config = dict(
    embed_dim=384,
    encoder_norm='layernorm',
    encoder_mlp_ratio=2,
    encoder_inner_norm=False,
    text_encoder_bias='all',
    beta2=0.98,
    lr_schedule='wsd',
    weight_decay=0.2,
)
Rows from block 2 of the audio encoder, named by matrix and row number. Rows with one number belong to one attention dimension. Each number is 128 + 24 x the weight over its row's rms, rounded and kept within 0 to 255. All counts start at 0. Numbers have three digits each. After the name is the row's rms in percent of the matrix's.
# v: attention value (encoder.blocks.2.attn.v.weight, 128x128), inputs 0-127
# proj: attention output (encoder.blocks.2.attn.proj.weight, 128x128, transposed), outputs 0-127
v.54 104:123100152139139108146169124099151141141129135108095115107132133190100159203122154132058166143164112127119114124074115136108120103102100134122165109141165123139187110129128104120123093136141108101133091118130111142172162120141108140144121126147087116157154163141136126152114172146161107129123123077111108132118140119150142150115125124130147151153109098168096121152116165105129147130124
proj.54 107:135161112099107161124100135149099143123148116159165121137134098067137111078130108123186108141121127143154127107160143092151135148157139121150125140141127119132077155117126126117127151137132154175143170117091188163098126152108131147103145116103151136071104087106125141130114128110101117128112162151169167108174120176123119107141108146134116095127127142104140117086129085130148136107109
v.55 095:123125133132129142128129114147152106089164166151112116118094090138145092141135163150142133114126130094121102110138105113134145106092126109155167123126156116137128106126136094152202162136121156104108122086159125141198178135156131152103096140152139111103127113116135149130136134130133082111110069077102121133097114102106109115123127143129110159093132116076152153127117113161143183144136
proj.55 089:118120095078152129130143104121086134150089115089145159122151141150079132144108130100150128155133137169110177129146129102098135172184137148118113150131086115157140143133135157102058091131121112144170140140076143105080098123098109122132164116103128143171102146146123148139106125118159161133123197144121120114144131134129142144153123109116137134140153134154126095134135145114125085115126
v.56 122:118135133149165161156150125134115115118113095098176123128075120145130141130161148125134121095112136084155115090138098150142161113101102131090105120071151154076127139143110156116093168151120131131153131142090136121125096131146091168090093137157107160136164125160088168079109157121125096110113102134151143138112173142119130135115110145113120148145140126109124106137141184151133108137094
proj.56 125:148121108129094098098107110105142132160162147154079152134183137151146136120118118117114158168148103162105108161139150106121094114175155107165149132169099105164118111114151108155165124149135111137082144113173114128151133125135153142166180088123123095121107129114122105131149081121122162121120155119126119141125083124157119112113153095147144108133122127128121134117135077087095140115078
v.57 040:130113114124132114140166088173108141130153154093089110107199120138154158127092145125134127170124126135140164131100129147110116120093105142110179109126187141116149144107114138103132098137126132174192153109122096139125165082116133113112139130111138135130123138128118120108133110129117133136136141176162164122155130086157133170135142144107107166096135136125088084179098123121113110122102
proj.57 035:093135118120113115089105172101170167116127147176157152157121101141111092120125117110122117112151146096144097119124118102121121140163134123150153143096098109140133140177129126142135146104144136119047096122111150162044121122151107141145115117163096148125141092112102158121131116126156153134129120139117113146160143141117111096094116140150118072144136101140102160083144119132147161120139
v.58 117:131117147128152137127136120083121150150132139131163114091165132122134153130153114122092140127127127112145153109167132144106096132091102112120099147136120144101171103144070114102125121111133139106157125122107125138148129135090101133134130097160136147163132151191114155123170162168117134134117145133111111156162146191135132088179127122120133107199108110168102127153121162106150074105113
proj.58 118:136137144144089128094123135130130099123149138156121142143091137124163128097107150114157133135139120133147070148086131129144146086137154131132123119141156096138082137132161143143132150171132106160124128132160133156115118125149146149142133121112130126083093132077138147119047117099154126108112117143175139142124130122152103178062116124139125162091120156106136112091131121149111190149085
v.59 123:132108148136105093146155162130128143169093104104099129129127158156117179196120147119089127115164110153113115161077144123111109148121138148121136118127155130149199104120160108122084071130134101122100108168099132156138152140129121115135136127120069118144170141125129091143119128152150143145140144099107088112130116120137124148072130113146164138163110118148109124147126177122142148120116
proj.59 129:132168138147146163130104121120143135096170109168128088126125112094138116077156076161143120153092133126156148102157120135168127116120115121136117127127145138123052137128102117117154179116146157119147147122118164119156128135128150140103122132108170137078119094116147119156125163111089096135113110138165173105127123160129154104181122147129098095117125132119161113109107081091127120110148
v.60 110:137129134123132137136134135142118074089106117135095117142117143145114099116093118145117162119142121119095128116147093120142128156158114100155173116125129131136145131107087089152163113133108118124113163119163131156204122082134139115087121145183155101108102065109137114140111160149181070112097137109117111104129169139132143146111129110147149182115126130144115097117138157128171134140126
proj.60 109:137134115140133096132133101133098182143160127107153143134151098112130171104151115122147092149118124173139131142133181096120105128108153172123104138109159118143108131157182142127104156131153135130154103137084151107093135136104128144127134112043121134150121183158146141103114122094103165135133145127130158138139118130132130106156111119086146045162133124118113126128106115105094113112124
v.61 103:116137125151136173134103083099130150109162144133169126140161127149127123154160146112137106170143116095142096100085132146138149082115101122144114148157140104123070165128128194121119140131144119092133063116141142131131143155165131159143127136117114159159105143120138154111108126127106132099101071088148123131080110091127120123150117172127126106132145122119123157112127124126059125148142
proj.61 104:134124093056126101158145141151111095144076144105096149098107109098124095129089126117120139133120149124130145117162122106092152152156131129126184126144107146116174120121127094137141104138119135186118193103131110115086130133114126126139135110158121129101148109134109118128172099155135121137113181168089141138150146143104131128112134081156118180105127116131126119121156106150181143135108
v.62 108:138139144089144140107109117131142140097126121140124115107127132092161160115152103106131110091110128145140161139139145124114109167116183149145111183150137133117164067148101121138143163107098166113104146128108112113096158191094118097092113128140137148101134104124139106120153077144117140138159142127123114139140121139128137099143128134149095146168128181114152141181100171117144083084125
proj.62 108:123106141186117130107156121124116095146131166136105134105130151160119093107108146150114155166157120125145118146115128159142144077135103119109133098106120150138083149109110149116112102135125086121162117144122143122172099093125139141169150120115157149134107164119122167117095175141178118098102106122126136127122149111159106161074114155131149129067104083128110122089128146128130180158146
v.63 065:134140115104127159114121109097128115100124116154135118130114126084093120113139103122129139143125152111126163104138118114139156136154152113134119118116101198118100145099093137141153173100093174124191128138125151111110078121115141100135136120162191118102139087136131124123132125114140090107116193155164179125151155154140168148126122125103122146097146103133146098097143117093141077117122
proj.63 057:182130119130124081129108124161110143138117145077130161142145131165159136118126179135131144090160107137094130129127137105146100110093116120123142146130106091122141089151149114155105101149105080119102140135139092158152135128153129132135105150092106119137087163145106164088129118127114168125179071097139109146139134115134092107137134136119125099163109159113098170139122153178114163158113
v.64 115:144124145140113124119104192153125115179140101111130086146106120110085099097113113157129094176135128160115142192161142095087105129133125107145111132131140155172154104105154082116114103153145171115102160141117144148130128112119151137100105170075127079119129128114127110191146143131129137135116098138106129109108106117103129160104162114144153095126140127106113135127122138116103150134174
proj.64 123:172147118138156152099166092110147123144107131143125180098133131168167160148128146114113140084134116113127122089110119140169155125104128136105142062123114093100124159121097154135154111118104088147116110108132101128136137109146108155157130128188152173118119142166117128070091095104125134115129155127149103177169123124163137112154103155137131133144123140140126101114120102133144145115077
v.65 118:148120139141153163135113155107111158150176119113152171081151138126142107154144152153105106128080124141139100095147163158132157152107133122097135135119123109091152155119144156115112172128111133115142135129121136168159150145113087126123142112143097137126131137070118121131075118161183152105107101089078089081095116107129117142119098131152127142131138154133143147109094167119168122100109
proj.65 125:107152110118087067151147118134167070141086123163147105191118127119124143121106108107149144126149124117128106156109136125124088113151102130167118139129089140114119125122116115112156092133124121138120090105133120106131145111138134135148132160099153096148113092183120131126190113098089100147149145129177169186158133137140143112131140122117116103117120117130129121156160105154071158146129
v.66 090:130128139119118100136154103131097133113099131123135135146155109124111153100126176098124081147121127130174079160105109122154135129112115176128109100137164067140087150081155111118136088131104161150113121135133152135111150127134119116156166174090072122119161140121098123110136117144088169125099126149119146133147130134118104106098123141125141107104148101103130160206153144169126123119119
proj.66 087:089123137127147167110106130141175126126198148141147124137088149154152097184121122153133140114148141145066185120164125136128094134149154071108131122109115153114159098167130131118139125134155090110142119120126077106154099112149153150093098097148183089149111099124149126110097113107132125136145112132137100115102120128146123155142152124131120157131106136140134101090134118097150107155120
v.67 082:120121110099152116134158142105112128140120096114124150154131175089159116116118129137082179109127148097113143122136094112117126157102135140184103109133118173176105107111175111137085152121135148161143161140108143082112117121100107125134115105135186135147081117150105139103122134112138143115133105123134117151125152171155174154164125119097148099131125102153136120090134120145182076124113
proj.67 076:142120093137107138107103133154152111104137113140144121109130104151116136133152114125178115107135129146119148125121153161176120123157117161074135169121141116101168146164059155078124128121146120106120124142163092159119127145140091150131156153113087120119160124133151107153111137110122100146112134107124158081144075099118077120096124163121101161183147129137124128134142111152112174092119
v.68 110:128118151129139118134141139141123133142154103096164125122148116146132113132122211158135054173129121106164126121106106094121126091094115109134112087158140090111099176130130146099149134163144117119160154159148118153098139112145096132114071136123054133111143138143121146123122139146128175136086141103111119126131114105112129184111137142113151124142130135099128117130150084098156124143143
proj.68 111:122147100123122134125141133114132127100128158143102127112104119105151149124118053107110187118105140136080101129154172171128129148128117132100133137107108147106146070103124101143143118118151119135092086139101130089156127099154137126177145148125172123143092130102122127121150131120140099135153126143139131130122148160114152091148115105191089133126120104156106140130116201135088163149129
v.69 110:130128149134151148120122165087151103126096106066101184126107120116091111115093130149120142132184128132102115137117126091139153124128147147116160111123156116161103144140146115098125092150127150161110133127127115155137147165146152131088065161102122115106148124121117128121098119105129078162110111076124119104093120092147180129125118158132157134146153116098141132149101108154149171086142
proj.69 120:132106137110082077105132092171143145129128131179173070139124090117131145165118131104170142124084119129124110095130120156140103155116082119174126137148087120095180119117121135154155130122100098090132112114153133132136132094150100155174172103130151122142099157126139120157161126134125165105147121160149133159141138148092081125115135113121105142130107153116133112116154156133119139143092
v.70 109:130124132112117113131145141126183118113154157168139137120080122145161135117110178163171134103068125120083163142102096101098129107107126121101129141115057093136107118121120108153178149092103135135124116128140144145115154124096123124127107148085137105138131173121171135145178129147139132159119127096117140130152132109137120116132118127158089128085127178120146129128092103146143184125137
proj.70 107:141126112156137127106118120155096167129127093071090146120175150119124125136121091060069148171158114126142101112168155116166142132134136126158109102155205158148166135140126143131117111126157120131095145147110109146112138142165143109117163105155154130089120090121108131112111151105150151120136130147130124147110118137101147122081121115128154085125122101084102145144141138109139117146102
v.71 127:126148145107137161156127143136147130112107141130135148108098172190112108112137140141168134136131118107117102174143141120135106135122147156140066131106148107126136118110136134128101124070115137105120150089117146144172151150112149110158130058146144095136099091129171119135166119188132098149131122144136094134142101119099132127091126145126130139126113092109097128184085164149132144116082
proj.71 133:163124112155099135123131127118133122185132126156101127154173105117167149151148119123133100107138130162142146112115095103103131100113149100117158120131083168104114089169113126142114135165144155148136115156120098118108136148099132172086106136114125148124169102126151100092097116071144149126127117112137182106148137121160105125134121134087156078119129149121142123097206114102122107143111
v.72 095:119132123130091083139149100114145131118094111168081125139141101109177126156126118130088153095111131148126137112073092125147135147133113104142147149150099128154137095109133098171109091071143100136145130126117131085125130145104136106120149140077140101180147148139170135151154121101153086170159143141152141134153132124143128139140125122123135106100131138148175102091123138192117114104153
proj.72 100:128111134115163158109119107163117148121170138064150114129132155134089126087142138103130115152147096143113144117172124108127123105148140160133135110125182093177123194156121131118107161149116151145114141124161122151102126146143124138121150110189118124086119128128096123141103141163120174102127121111094099114111131125101118092123135120116148137151125133094119163155096118054161146107107
v.73 116:120111143116152143085127138110154088147134162092142108143125156126083144131113145117090165122160117109100159145119157121055131099149134181135140121157130109166134117152134120127136137128159183154101122138120128167109154139108137154148082174120154154079140139107132117099151129103072102162122122101149135119101145104110132120153129146108141130132132150136120171161092114078130159133146
proj.73 119:154128101127094125146111134156100155108086091164136135127093123105152125129137144138166104140120134117157111111147092158202143167082124098111139129109157160121130136097124135140162131116106077081154126110136155118138110124185138114127158099091143136156120133113135143152111122123166164102114127176107122149147091141128132148071125115147107117112129111128136096095142123197147117137129
v.74 114:136127116161114117134128113134110150172150127160124095127125108099190132178156114125093105110087133141150143092104127169146125138125101067125122159120123166093147111116127135146096163151149079121154130161105128114124114120145088133115157097123097147154158148153089180127115140127172144088120128135139113117119111120127117129146132098141101114130125167160153133066169126135145075133130
proj.74 115:112151119106167127144150123135138101090121135070144133124148137155071113051121133140123152146167113117105105150141176109104126104146121187132138108146130092173104172143118133106141109116096161160105132106123147120132132122121126091157123189162142126103099119141115112140133105140093114139143159105096133140133150128161136118137130144147146117133139096136108123168090129107102188094129
v.75 124:134132102136121117143111090121142144109105126119082144124104124077169140132137101123124166086133141154144105114082113139188146131126134117119164181126117159121119098124161121133104153175100139148139096123131133094142105136170128114068158144116117164135170121118100134111061125117142085086134123130147144110116149115174157135153118092146085135102144124096133157123152140149138126099114
proj.75 131:097117197102128096102133107141116099134165128127178125142160112154068109116092158140123124160122117123123143123147163108087108118143121166180111118126134094153146178143099133123135104100130112118105154107144166161121145108102110112154139110125136101126115142147119131154191136150086165132140128101112111131136131156098101109119147135080177130153110156121137097145113097118136146098150
v.76 105:133127129117135128125104148139135132143144170137154099146081160121120116126143144106153123127115125114110129161110163131101103090127118158105068166136085139088125116095146115132127179165139163084099139108100137139112125132140139149142163141108138151161141144111110173115174133143089137109176146153159138115100126117068095130126124108135098125098135157144105185155128134091117132180094
proj.76 109:157136113143145165140133120145108107112121102125107157104177096160131141094157149171109112123165142115143138136154123097151133158102150092115164081106143142152127111164142144127152097107115107142174120161113146123148116118133128085105113122125165125094114106137138113110091130099134135126097120146131128149157097115191154137101125142129139041116120102148128075112148092171149135107137
v.77 101:138111131136149161122143106100115148093154146143115179103134114119142169147127151141071149080103136106121102129115108155102135127118127120112132132139133112142186101127160107142129144105098155144149187111143134167160137148072066126131110098147145105112148146150158107144098130151167141131100089114107134111128124111144158114165123123133084127130118095144119117143080162133159153075128
proj.77 103:117143123124066065133108146162172106176108068120181105164140144104133108139109116093158148148127112166146122131121149133147121123118117127165146149104113137122109167112078157124124138119149136124115076110109117126116160130167155140112129169125132150124130097142120123093168110117116123095148159122119110147167121131137111124057129152107148135122122149093140136134162097140102126160110
v.78 102:131122111113149132122123154134081165135150091109178157092197147137146082165134140116132105152097131135120114094144150147128142131137114150116132109150079108089127181100116172126137146143078117130124115173170139136138113095127105141159160135153117170152119137083130114116118121125131159099141133124095113119108147149144085115111112146109167129111125143178131148086133127089123126170125
proj.78 108:106136140126120099152147139105140082102117155149130120177078121113138148099125121142126150128138145099136108159119133141133113151137122078116123143105143141120127120113172076094141103142169113111165099119106099124133120120146145103121104145087132073138095135157117157152171178128124078150124123138178144142126101109106161130171128109154067144128126092135137139170116136175107112104157
v.79 089:112138128104105107119133113156106122092085114131123112169162123101110089115141100136143133140154130149109131138127142120112128161166142174123124131112132095185122136127120123118143098100083160133085110114124139112108137115131135125146157205111154143152122088096118093118153111112058133131161160163125132141136169144127125085067124154124173112134138112097142145164151144141090140135144
proj.79 094:131095131132144156111103137105135127128151152146117149113080171171153140150114174131118121124118135111151166126134075128162132119116157065104124122133142127121125119112164110119124131141152088108169141134182090143113104129130154151100128066116132099122136159128142130144098146128162128145097107133150107099105095123128129188180140118095107179120139138138133107102091102112175101123136
v.80 065:129145155144094109128130117100097113092125118131101127168173157171129103100139145095099174057117121134132096126126112133122125127092122132149126134179169093126121122054150124149126113134124131122053157087104107123109176142130094111119124151107123112110124135105171146097116123118131156096164147132145151105131140119120126172157136096136138127154144119161146153131149156121155145126143
proj.80 054:119098105094153153138094132142145118148163135118102127085090128090127156155117111128169117162105151106109189102136131132142123106176126133094131122108134142132128139202090119094124155123173138150191105146173170151124116106111137150122150119165120129153137089133135110148122131161139122153097101117094090136147118123114126077080128164118137114120113130096118116099129116149140143133138
v.81 077:132133104144122186122121131142111112103090158132130137140124114145099155124139098137159112148107142133111108140199109178156139106141132118082164136053142163100119138165088120122162117122087128128108157090168157133132118143123127145144172139124154113132174130125089106136115124121112104115121126107119149118131142149133118052153138120129089119121129095122110109134139166150070136134124
proj.81 074:104105173109148078107124123115157162134164126109143095123122135097129093156126153146132128113134098124116141144064132093112120132137126130185122109185110093135130125090185158132092124126105124114142098145108084149133117120119150110093094120144108141126088148161131129132139137153131137115132123145141099153113118101152133196110170152116142146126151166150141136144112072131161089145124
v.82 106:117135138128109117143121136153142135092105077142130102140123114097111156150171172168135099139135126107133113140089121087121108109155124137106076132104132102141104137132117106107148129144091137131134167116152149164116121116144120131116169178112104157198167107161116148118136135116094146144118169163120150133140145105083134146067135128091120135131129090084104086134176122143116121152116
proj.82 100:135104131133161145103134139129113133119175176097098144114151148142160117103122114103115167134109134143106152130146130129137134138081143096135164116121133113113146089110165124159142113136176085134144104161115111076118124100134149102112096083134157097060114161094160095124138152149148126109141117106164095110128120141157132127178147140161115125128153162162119137123071141084134144118138
v.83 090:135144136119099114140129140136130138084108069140108151102153081096132106114150149171146112135129127165163094109143143095165154176111142112108143108099148099155091171115122137094157099115118125110150088098129130129144111118147139093094153164120109113163123115078122095160088113126146144127131143139082133112141127122131133151086117158155148151134153107063148115128146128171120094127132
proj.83 095:096109152122156119103133116098147107151172179134138127150100162147127136159092090081099137120101131121103156136110114141107103100168133127182082150142114112098155101142163117127106127142140122156110149131166091093108151117101119168154128092138127077125144131146131134125151123142106099172141099101176126139100149131111143114195140107109112145132128158129136139132105148074113151128135
v.84 126:129122149117144141110162163115091100106123132124127160136140110108112107118103164126089108144188125105102139118089155115075145157122145164121115065102167104170127166139120130103141107109156124166135136143104112179126180141114120135139096145131136114125105098111109126105141115108122134128121135080114089098106123125122160106113114177133176135181146135151155115154115099134170126148135
proj.84 130:124116064110088090130095117136171149117106133141128099136084135132135134161132123103178169123101142139131120116171112154173104135136117088145127182149085138086150099122147129128144143154111129099143111122152104090130115116165121137138148122107144108148123154117154124175111099126134104160130118168154158153129134119142121167123135093139072128091144112101125125103134174129085165115106
v.85 100:136130140113096137145173093149146104095136180167121098162091087115093171055107132125159126119145134114112161128111106127108140143091158121125140120077182133133130109149129107129160155145147145088129118107128117094099153135122115123104116134138151096097106118122114099162108132151145158099099116111091129165164128139119131149114115126160089141154129127076126110155126163154164131102128
proj.85 102:112129084137150126122070148104130154148141096113079161080154169153142094208117116121090149121102136140158152128153114123137116120156124147151083156156104122148132112123093161137112130105126128169097160122130116141148137137093128149127151114134083142154173118119120137078094093113111116166126130125146125109093156148138140126116138102127165130107159130137105127111121096102100146173121
v.86 086:115129130097125122134132122167164119146162126135137114147059142132149094118125108147176146135113133110089183101148092115098126089105139102162123142113085158102140102150130130156128176130125119114161155150142127101098108142134142132112089113143186129169115133153160129144157134142180113153131123097101110160137129131156142178125128139080119128118112140112128081070103119108132143127128
proj.86 082:165147105158140117120151147105088156117083103116082140095214101132116172113134109119084137134108117144158103117119153125148165141128108167086130117154132108158122154105115129137112112119122130133086119148123126169130149148100115135122164137111071154084145150120102118113105165114105150118127142127177156106123117144079126089139106096156132112146154115135109155171128137148126150128128
v.87 042:111138119137141069129172159082097103121156089111148101136147146154121146094066100133082124102151135102131156140108093155131125136110131104157131137164155141144143098109146136165125156135133072098152084089127093106130160124141082134111122110107168111107083134118143118141146133134176135122170107124117133135137156134189146121149118138112168128146133112154115115137140134121156161128122
proj.87 034:162119099092103165137084094166133147121137141165098165133131146143156164117132103122157137148126124140119098111123146127156116092144117131086140112090151139153119144143088107127110109129134187166123150163127154168157127121093118178121146147161063100151165104167124138151077135129135100120093143105145111103119112119091112131103121149112092156123123156121112135101116151130139122084122
v.88 076:136136126129128123141116136105107107116170115139112159153134180104144130110129121111101151065122134120113119147142129141113120130136130132191118118137152124143101092104111113154148124129127119132101146132089079116134148142120150121154138130124190105128081101123130145089105121096200154102174138127173148093116128146153171119189133074138112140174132113150125107100128130086134129157114
proj.88 071:114112106125124123127110114127128129145093118127130116102129106156095106141149130096173125154135158117121157118125153107145110129132125169083132167107127141098168135186125134076099151133156146143148116137150168154117111110117102128108138132153088149120143140142180095169155121147087080141086108138103092159123132091129121144082126192095117121120100166124135124105145118183130114101146
v.89 100:128126137112113105111133133129168131108142146157110135106126130104142104122138115158138175079101128157073142118101153115081140157137141146096147156141073104164170105108143104146134142071109171124105119118122130127121136127069135116151117180101164127147114134083175101159152114123107120157171146141110127126137155119121122118119110133146127126096134157123169151138074154128121171106152
proj.89 103:150116118148116129117105130134101108150103086129133153156119182141133156142106158083087102159135115105205133133163080123189129115123151100157106116127196135145113179132126142120146128135133099130141139113170117156098142150166138143093184084123142112103140119146103133110111138116139147127089106127136126139130084132124160135111119112092138122124127119084118120131124080129153116134118
v.90 114:114132116119139137134152076106126139086134167165138159105157131159157161154152148098123145085108123097139123070115130163139143144123134151106120115115119098082120151152098171145148155076127089125155104111129116126131135141110100116180161070189137161138111126138135139077132112136131140124146156128137119147154140146133104095135095147117100163138112131160143116140125131131156095137081
proj.90 125:092118109128102113170087170135120133117134118106116091159120144089106097114135104136143112162136146147135131174138124112099102117151137113142116198140140174150113088137161111117096150149149177128143142152121144110117124162118154105077115136064099096136159099093145128170146145141135106144116102122113162082088135124120136151109149103124128107101142114111128158133144144121104109144174
v.91 058:110136119099125115122156180149134117094143161126125118115134111189119109072109125122126123119157128070135106121130096149139116111099129115065138177122140182123115122141139145111124126124109124123146097079158123134124188171134077144081156148103116115141122182107149121133128134149104147122114090111104130145123145154145107138164119149120174115131127109156114136175160132128128151093128
proj.91 052:137120125094147147122094077133152119127172123125114147140130116088140169155152116158136130156119128167130123117126124135119130117180139113128100047166123117162123140073161131154113123104131125101087157143108156139149096088129155124157103102162115110142143083153088169100086167116146130146144147126162114128142112112114128111072157122154092102111144145111108136157120117115134127153115
v.92 091:134130130152122175141150104125121144113106143138120122116149084103088204150138135152092098173149126145139109120149147140156136153159138101081140117071184135141152154179121134096120102114131116165139133093115139153120122163143129120127154128133098139105146135097110108145095134110117138148095131138123146130140120102081110112078133129168124137136118109087118108126136163133098066095116
proj.92 083:100138148103125119130124149138149125143155141140123114160128165126150077122127128136151134089109103128137143166101086128107121111108111129207117125137087115132116087067146142154149144127093106087118153116130106068127139116102120161120114117134117100151125091135118126091140081158125109111153109118130103136146156147177142165174152136120132157128149141171128149150101110092155154173137
v.93 113:136132145128126138132111168129148110130100098070116129132097128112076107091105126160144126163181129146125109190125129081133122116125143130141124132133155138180111111119157100099111090172127175135110142122122137139138135131149163124072087162088112095103140113119128105159101134124108097142105107121128131112110123111122179164107143131135168115138144099071098137160120128134119164103146
proj.93 121:164120146128124126075146086133127127170145149185140146117142100150172155170113147112129131093094124128124138073119121153140139135100122132131132084118083107086161128124089138163153118108117076120110120107150119142130132093126094171177147098167160158143116156146128129093129103111134164115147134132141114156168129146124091103149116134108126139142108171138140094094147125125145137130086
v.94 078:120133107135145168102122127139130103124137115127127130155108154104158064151170086175147162101118137153051182120173164126083124119170148121098132156098098141160108118163108133125134171120089153133115157132115139122128103104132104139110103123153185133124097108122107132105135128114132123118162144106124116129108156117121171081136134124145129135139121145130144144077124099092139126151137
proj.94 073:156124112134121086129118148122111131116078125118131141096133127135088143086084146101110134154113111071192104129083129145167160126104114128140118126163154142126158134100130136107134112104128099106123122155177098151085139137127124105154168136080107155108156159149145126176156169120134109139091130125140143110127095132154113199116124143097118140130160126128115104148130129163122131084134
v.95 125:124147135138133144126090169106156122099088070123111151083156134125136098174164147157114179110108116124139100125162157103158123151155123118091114155107112107155086153127108133115111093091106126138124113079117166183185124129135130118107175122126129127196132119124129144098136123113097081144131137135148126093116134109103145105103132156118147151129135117126135146122143121178121104128113
proj.95 130:135093159131127109126164104154126127155161179117147101177115122108124149086125112103172090145141104130106123122069112129104128099125139124182145114138140140104152101148175120132106142161135123126161139152156099081072130122130127130150091104120146093079134122130162114184157144135165153124145101105124153155155124105140088132143136141105122097130125157115148121116128140075129140099125
v.96 103:128122118104139124147139137118098155112102101110160153145110134118160096116111105120154117141108145115091116160079105152119121108110115152134090139121115143139133108096158131153102132157072140076111205144195158102121107121103103131156134090114160109152182110161104134129130125150146129096156144176122105139134139141172170100112119139107123095128121105153110137145126138163143134136101
proj.96 102:107139139144105100114109127163153091122167126123129123135158094158133145118126160141108175119133143157133117117146148090139104134126150101109171109135102114107153153152117125102130111141172128167158054163084098173144139127147148115089116178130144160098092162127144111127128143116110126124105147085148130079111099111129061154124135142114140150123126138126139095120175112128128139095103
v.97 089:131134118135105146110134083153097104110117178123078129162172125122115108128132145101088137127156130142177102107179119149151146177143143133159167101139158102132139138138133138131154125107146153133112093106066117100143150138165107117092104141154130104098102133086127083129101117105091122102114097094155146126120121142109095108138134144174134131153143135101143173141144166116107113100154
proj.97 087:127104125094146148143118131084166143155118114151165101098066145141127125169114121149167104109124123131132189135111115154115141098152126124137101166101121125154089098127114131099078146106103134116139164100187114128105115134104132186161157104128093109166149096158112160132120101133140130159134108162089107131131144122140156153139120104083135137110137114140144118118113086135147108164149
v.98 111:145131113120114134136151109154103126118158177156126112149079106123126164062108094123178087138132133160090153148099142141108141116143147142111146128072144165122137101149109125141167143153105116149123087170145106121112119136127161130142156157137157135074115103111109105156138120130176151109120121119093146139131123133148112072107114119166074146114136144096118117147116139092107146158115
proj.98 109:106142120129140106113096137101132157140108102116111171108166144170117085189117171119067170135142145097166130124169116092132111146113122118146097132185109124130142146109134137128132109123133126116106176101096140137158138122107129113086115113119094125164145153143132138100103115119078101133112150144177090136093145149143157196152146111118158108112135121136112111121121111154144099131131
v.99 085:132131144138119105137119162066145140116097108138126148075179124148111156143134125133092182113109117144157102115133148130170144182106110119103153128152108136146124142112135129112091079092150116097096106082136153124140164126100138116146156125087100100141124161096154122135118124105098104148129119153102124121145145131122110151134125149133184109111134148178141120131112160197121128090135
proj.99 080:122113147141134153122129104180127096139175147132134111194080169074154135123123108124157055116141117117095131144108093121123101102192142124163104109125171113124128154141138121132140150146123135154171146110140121130115108153131108153136125113166143102145103089137106136137135107151158150142147119100122147140143107093111122072106136136135107158148119119102144164124120110069135117147108
v.100 076:117128119142119112133110097169117126182096169095116118134101104111102119147122135103157071196129116135149146117141111119156120143153122173162125110114140074109119153114135134141131143116153130169195126179102135130162129132132140119143128140141085150127177121136114122149143123130097096150115140147181134130113097118121112114050126144129109138114127120077125160140124134127100101102131
proj.100 068:126135141133117183136181129095135154117111133166134107135145108169133105129140156174136125081147122158130126128128128138120164114089131099110149155124095130144121107148146125117123092141079145097080124085129107103102113125161146152095116116113160112136127124116137129103122098119133173117131097128098130100136166153118119144233114082115172102114126126132166117140135130136171135140121
v.101 123:140127125138106106120137123150058136149126139188107096177136084103180097133133082093086078130116133143108162116123145170100126179132116109137108121106139148124173116118135106147110135112153100124142136154106129131121127127116100128135172128114143103157122098129091140148143121139168154089148126132115104112119108151134121122131125121154123102126139155180174127107154142157139074167148
proj.101 120:117148082108155145133117126107193123111120126071137151092121161179082131124141157148130167112173116135128126128152121095143121099154140136115139129164111089149089178141125148096130118141093154155121117107147096119142131133131135124127121168163131135114129149158134115133081094113086102157120145123134133153125134093172144150147129130121136125132138104116103110139095106096109192073101
v.102 113:122121131123140132113134073149074144108112127113125116182186142155121130145135110122100108163146124108152113135178127157107116118160118154158135114159194072138142109164138128113136092118095124166134153117135129150114138143126079135149133149160132133087115068134134080118107127157102174154100118124110138148120138128136146144126141130095165110142119079120116122178143138105104123109139
proj.102 114:114131132111111149136118170102163124162114137168144137100077143108147125148117135159156126113128132141097150128094098146138140128094139099062157139093078154124101138063110110141121140133159104073124082125149115120151109119132186151114109125101103147169146150128141127125132138110161107093143140143146105113146108141121116148129133149118101197129113150161123118089115124149148106162150
v.103 098:141135141151109108128117169145106120173101111135090105168095095094149080119111071125113086159154135163104136151129138117137122169135123087133121140104146172161151110112154088116084098131152116155123149142094126133130132143147154122083126153069122085154134106131096150163141126128158099122133111124134108101099095116131151131119143116160147093121152141133168119109142126171124103125163
proj.103 106:151132122110154142095149081124174132127130138109153138099146118184095155133135160130132157094141099125121125098134124113132132110130119156136146082167097070122126172145114152132147114134076134129109121109158110137133130109125099157161144143191159151099111157157128100119092095114090150129137142128129127168154139116159107138159121145110143130154117134120110103135112120092134183087066
v.104 096:139130101132159161141107103132119148136127131116119122139098156136145157128157092124161136126138128138135117130153150154164128101133134121112133154109165144072115105148133147106116168199107118141133095126134125125136096142187121133105152100174127185084136093121084137105065133163159145095112117117120137136098122101141144144134130090138088151120124110102085157137149129091136104151080
proj.104 101:103146187118115102126147140106123095142123133158151142116176073124090094113098139168120118135126144108108111136100138108077120136115103152144128127128064147122139135118109125147148094105130117103114142137104177117162148108071130097137102146080095130163153138138156123128182134113097106112144140120160146122149143174140107115123138155116156112142107147164129089128146125177118132109169
v.105 105:126145137133121123124143154116163091136121145189107141117088108150145134111118125131166144102093121143089167135133136113133122136125131116094119132075100130138116134117090113150146093061145090133103106105108128149129141137101164122155140107097146090162108152143148163135206119124148104165150146120138120129154097113111121062122129144159103140108126173145154115129094105175134142141128
proj.105 111:142113102154142122124124111156117191123136122063102111124163142132113119127153119090107111148158105112136106117131114096121131116152131127173121110194171143136151117179157154127107159156104176145143172160128098119107137158127106128104124117172132126080143107107138105144075116133141143126116119131113151133098153112147126160105126125114158083122139105088116152126146153075135122127086